config.toml
arch = "efficientnet_v2"
model = "multi-label image tagger"
dataset = "seven-segment displays showing three digits"
train_examples = 195000
image_size = 32
crop_scale_min = 1
horizontal_flip = false
translate = 0.12
color_jitter = 0.2
norm = "batchnorm"
hidden_act = "silu"
channel_attention = "eca"
padding_mode = "replicate"
depths = [3, 4, 5, 3]
kernel_size = 3
stem = "single"
expansion = 4
widths = [16, 32, 64, 128]
num_labels = 18
init = "small_normal"
residual_init = "none"
optimizer = "adamw"
learning_rate = 0.0017
beta1 = 0.9
beta2 = 0.999
eps = 1e-08
max_grad_norm = 1.0
max_steps = 9300
batch_size = 128
epochs = 6.1
lr_schedule = "cosine_restarts"
final_lr_fraction = 0
warmup_steps = 460
weight_decay = 0.2
Rows from block 8 of a small multi-label image tagger, named by matrix and row number. Rows with one number belong to one channel. Each number is 128 + 24 x the weight over its row's rms, rounded and kept within 0 to 255. All counts start at 0. Numbers have three digits each.
After each channel's rows are labels from the 100 images, of 14976, where the channel reaches its highest value: "strongest on" is what is common among them; "peak at" is the part of the image that holds the peak. Only what is clearly more common there than usual is listed. The data: seven-segment displays showing three digits.
# convs0: expand pointwise conv (model.blocks.8.convs.0.weight, 256x64x1x1), inputs 0-63
# convs1: depthwise 3x3 conv (model.blocks.8.convs.1.weight, 256x1x3x3), a 3x3 kernel
# convs2: project pointwise conv (model.blocks.8.convs.2.weight, 64x256x1x1, transposed), outputs 0-63

convs0.186:176113130119125136091074117153130176115119171111081120078113140152130128126107175144137111101102101120140116126085137127128195114122135133110108149131140105158133155109096116129123131095132132
convs1.186:125172150146081135138131121
convs2.186:096078156127153110120138117099121106146083133131125111157113095100095118130134141099095156090138175150100126129131157155123105167129114149154114120145162106138143161102151145147146108170082139
strongest on: the digit 7; third digit: 7; red glow; second digit: 7
peak at: middle right

convs0.163:119156134126155122123081096122104178154121160126126093074136127118128148112135152116108130142075092119117112098104144114133137157146158155113092146161156128111145136087069109147118140101134124
convs1.163:133064135127147130114145115
convs2.163:171176140101114140156161092170129170124142150101122104070148136175168138130105140126151126127154119087163117106124105123124163132125142091137115153121096120159135126155145132142106119099148142
strongest on: the digit 7; glare; the digit 4; second digit: 7
peak at: bottom centre

convs0.136:132125128087141118097093116146104176133107136106102126078139157125125143111126175127156105120121083108123145136057152134121150153159143149095146169138151102134166165112130134129116107129152136
convs1.136:127102079111156144136137102
convs2.136:130197072125120156129100127117153144134135106142197169108114149150171139137135126164139156115134138110127128114123129122133140133136136069119149129156126148171159123159110122136163117115152151
strongest on: the digit 7; third digit: 7; blue glow
peak at: middle right; centre

convs0.82:168141177127117161141121084125140131116131145113127123137104136137134124122116106108173122103105087098102114152116133163141130154142136142117118168151134107112179092091090074085112117109150156
convs1.82:130152130138079104136094110
convs2.82:163131117132105101139154144109134114171129103139125085175139113116122090104157153119076136114136159140141089098108120091166106121102129149148145093152161134099142167089141112140138140148098113
strongest on: the digit 7; third digit: 7; second digit: 7; first digit: 3
peak at: centre; middle right

convs0.49:143126152127119104145127136159141113111138141083133154139108080143091126107145113106162109129112094100135147147154109140113129203137117142142098156133132129160138093147116123086088187123118098
convs1.49:130083135134092149134093138
convs2.49:116108118130125138134098098129101149119127117137116117142168156127185101206112113117146117147128145142110128131115163107080100091116129123111159087120074118130086146101137121158146104123121144
strongest on: the digit 1; first digit: 1; dark on pale; second digit: 9
peak at: centre; middle left

convs0.87:146090138084134159080089138090094158129116139137127130079160146144170124151103146134160148099120137136128118087075138145137160101110139144123124165126153099167137132119120141114152094131140122
convs1.87:163083090137133141134122117
convs2.87:170206076129140094167115127093153129141159118142117165134150139155124155110130087165144165139169108122119159140098145100121113134097137129111137123119126135126124107117109126113130136106177139
strongest on: the digit 3; the digit 4; second digit: 3; first digit: 3
peak at: bottom right; bottom centre

convs0.244:155141145176130170103148126109134117110179129166156162134111094116100136137135149136124110151103092114129134132134102132161153153161160127142088144160161152087165123155093112114134154099122102
convs1.244:122067120129106108124122109
convs2.244:131125109114091107146159136139195177149111138112131102127130106173156105144154101140186131147132140126141155097139132144108119151117092125127149110142113154184163142146104103131108122132138168
strongest on: the digit 1; amber glow; third digit: 1; second digit: 4
peak at: middle right

convs0.151:084151108155137136128138118084138122114124102153099122147160125103118125139126158147091116191129177146139119112150139081114108123105147099110160074123096132122134127144170131179117114112124107
convs1.151:115171147125109088130138101
convs2.151:139136111153108123155101110084170108158149112169138216134151125162155127134120093132130141127108121106103098147175130104110136132104155123123149118129162123138140177112122120129119100131139165
strongest on: the digit 1; the digit 7; third digit: 7; third digit: 1
peak at: bottom right; bottom centre

convs0.225:109141145126115144158143136125135122096077080104125075150118141126146117137140123092142109129107161128087103084148135158095100099137100124163167073127103096136103131114132114151101107144138150
convs1.225:131109131131060131131121135
convs2.225:133123104135164117104105124090116115130152113179131174129165149141095117123116142165097124111146088131142155165096110092141159159093158135114100159152142109131170117121105149109121160096120107
strongest on: the digit 3; third digit: 3; second digit: 5
peak at: centre

convs0.8:107157164096125103166153139158101110099111123111147128122107104130127128132134086095136103083125111124135129156145135148119081151185116106135120116123127181115112080152132103077113161139133141
convs1.8:115118074125142115121118089
convs2.8:147101118163132155130139102160143146117116148175106123125142090126153101159133165136156099122128140092151102124160127109153153135103158085153132132152121094158145134114158143176113127115066148
strongest on: the digit 9; the digit 5; the digit 1; red glow
peak at: centre

convs0.56:134149180166147119160131144117130097109129122102121142157102118130121146098131128070130113126102148141075075129122143117112119105149110167184124121139077124094109114103108086119118152129122141
convs1.56:105107084140123139113098099
convs2.56:129057095125146155106079122134151145127117145142136151096150092150175111137141131174135093139125125137152145149106143132105161110112130131127104188159110131127145143148110101139077113129130144
strongest on: the digit 9; the digit 2; third digit: 2; first digit: 9
peak at: middle right

convs0.66:133125144153083107182153121148154044113158097124144149151099103128104136122130106114131123143111154162124130121147138148109112133154122133177132102129121148093125100132102119120119182144094141
convs1.66:134084108138102145105126093
convs2.66:136060129133142167085082132125113150152136129145112118124179108129140093173133166105133108122127127128143118132110118110133135130073145143146120163167090080115140139106119141141098100122122100
strongest on: the digit 9; third digit: 9; first digit: 9; first digit: 8
peak at: centre

convs0.15:109170139146112170118128093095113109120182118149140125096156145120172132132121158106117143097119159151111136107127155144153099133120181136114181125176141113108155127118126145152156128080137134
convs1.15:131096137132133141134078092
convs2.15:135140087128130124123154160113147164179136147134146097092122128156120122110112098162110158161190108126164137110130099132121135109145098101145119096116150179178127126152121108127135162118117094
strongest on: the digit 3; the digit 7; second digit: 3; third digit: 7
peak at: middle right

convs0.105:153107130111143110160162153181128110125104157127141121142099144114138136143154105090108118110164090156150111153173106107139122138124106154145104128106108176133111090121125086101104179122109159
convs1.105:107122115112106181131127097
convs2.105:100093133126139135100078136119131080147130107128149152119140136117132137123131137168166128119159138140118194136105169153111121112121128103163155130144142125156131189123112143144155104195130122
strongest on: the digit 4; glare; second digit: 4; first digit: 4
peak at: centre; middle left

convs0.192:119142114099155142138157140098123126124133145124117123164104084105144099162094097123116126147155169125101125100171182138152168098139147118175121109135119099117106114137167104156182118125121131
convs1.192:118148133105080105130163121
convs2.192:136142086106132132135167127126137152125156150162133133167110082088113092163076074148147140146136148125113134131173128117152173102142174128120146148136120123156101121143142119126157116115084129
strongest on: the digit 3; the digit 7; second digit: 3; first digit: 7
peak at: centre

convs0.128:117125158147115172123091093106153138091133112141120164128122168115154145135083143112176165125126110102109131090096136122152141118129171125149159136197100104134152166130129133132118119142139149
convs1.128:127133119127069110144096125
convs2.128:125121128120101102135174158136156098147131144128146096126120106192114107114164143128076087130122119151112138144134109113113085132150119158125104110080144152135086130139139107089092145125106088
strongest on: the digit 3; second digit: 3; first digit: 3; third digit: 9
peak at: middle right

convs0.157:085142140147158129110131148085129127147149100135132144158156144123085142130092122148090093193126137160101142143123136129099123153109141120101129100121051135123103131129149139150144091147122105
convs1.157:137118157097148098095156137
convs2.157:118125124147136151140121111069129124104141094157145171160194130127098126144068103181163129146116156121082135107135143113098116119109157142151129125118104126135122164115140122136142120132114089
strongest on: the digit 1; second digit: 1; third digit: 9; first digit: 9
peak at: centre

convs0.94:091146155168175145112160129123132122136092141134161153130108135084102140097096148147116097170111118119163109096181153094128122127130142104094102102131133150104129115112127121154162109101131090
convs1.94:141115119115132063119143134
convs2.94:144122121145174156143142089121172132111104119122127127168138121118129147146091092156149114146122137094105112092191119096082125101114116100156082114097135124153128117094163120117125102125099118
strongest on: the digit 7; third digit: 7; second digit: 2
peak at: middle right

convs0.115:160110084125115112113085154142137192158078151138107108103108154112155116134125162133120171107163130126158119124113133100118163100101104115105115111114117123139124169125111122166094119145147164
convs1.115:147102120161117148149084138
convs2.115:126151137129101125138183113129121152090123141126114102139111067113119122104146133097157134134079151151109098089151137141158134168175129182165140123149125106101133114123116110159130150106134093
strongest on: the digit 1; first digit: 1
peak at: bottom centre

convs0.180:108157098162133106132157137100099113147149104161115125127160111116157123117163144105050146145119168138125118137092157129119111123116150156123172102125096124105104144129133145189115115118125161
convs1.180:120095148157121114078123129
convs2.180:139104142107106174160142152129178121127126153129156134108111117116131130104133154130147147104150098099153113103171088166145147085128092105131107127126154149148156122133078095100123152119181133
strongest on: the digit 7; first digit: 7; second digit: 7
peak at: centre

convs0.11:126109150092125116133090138142108170198090215081114144081114150104096132130129156088124131123116123141124127114113126122120155122138135100111127149129133112149133157129113162120102132134135134
convs1.11:134080125130078130128145127
convs2.11:179182143132113183155144146173133147131148116079113110152153140132119145121123102130174127165167131093136131112155092143107128097122109100137140107106086125109100114142165132121149115140136129
strongest on: the digit 1; first digit: 1; second digit: 0
peak at: centre

convs0.248:122146134156120111132152108098106110132178110176132128157142122117124108167135142087101143115115154142100082117130137101201122127092149160141116123137112122081132096152113133148140129082115104
convs1.248:102130126136171119111082119
convs2.248:167094144146111142129104157134140171159140165136132156104128098175158124097120124105144126112149107090151110118141101141146174142121142117165098133136105134169152167118091100134122162131163156
strongest on: the digit 7; first digit: 7; second digit: 7
peak at: middle left

convs0.60:137145116126100148099091128123125155107121105133122130093139126142173137110143169124176136082129122098115174152097169143124127141144160127099184176137159111151163159139129135125093118107145135
convs1.60:121140133153086099123165146
convs2.60:135090161155143123136130114137118068118139125121135187173120098114078144106185154167117134127095156140111130148131141161125122168135129149162086146114147135136137140118111111113124122168132156
strongest on: the digit 9; third digit: 9; second digit: 3
peak at: middle right

convs0.45:136125128147106183119078102131163101116138123144133137130116178137099165107120122171153159126121164120119163128114141151096152140143136101134131082127125160099157134072114103146153114142167121
convs1.45:129116127137152116100072147
convs2.45:117127136127135130141077157187146078095119109114130160142123148133121126161151126135165102127134121176140139102149122119119148100088134099122166159149078134123112122121174174098138107145112131
strongest on: the digit 9; the digit 6; first digit: 9; second digit: 6
peak at: middle left

convs0.73:128157153125108165132128126106130129103118098118087096162152144137175123166116120079135136116170156125084121091132134138119122088120108141178149102136105114141110134094128129121107072147144164
convs1.73:126185122119162151136127124
convs2.73:129137198116100189132143126116102103119141119084133078118142148131143110161113133090142119122135150119111094131138079164126110102147102093139141096107115132147089143115128110127155099154149141
strongest on: the digit 3; third digit: 3; second digit: 3
peak at: middle right; bottom right

convs0.222:098108151142136118128146107121094146118159127123123135152146174105109152172067087122152180126139126165143141147120120093129128131120122156107137129101086139190096111129142135127170115125144101
convs1.222:072149143138108149145125141
convs2.222:106123136147111143132084072139131128100113083154112119104134135118157126147164154136154164105107135123144127171093153107151111157139175127095140136141175135145146165133134134140081090107109150
strongest on: the digit 1; second digit: 1; white glow; amber glow
peak at: centre

convs0.5:137112157100117151110094113126132112125114118120110117083160130160160133127134102121175150076129143108085117110085125179130108106138130125131146142128149113114181119133140126085182119131137177
convs1.5:123116139146085087120103109
convs2.5:135120116168130113146137175159124094114117112150134109134109123108079122077095154122112119155160102168168152125113151086125142140128119141139146110107150145116118151135122167116098174139114070
strongest on: the digit 3; second digit: 3; the digit 4; third digit: 4
peak at: middle right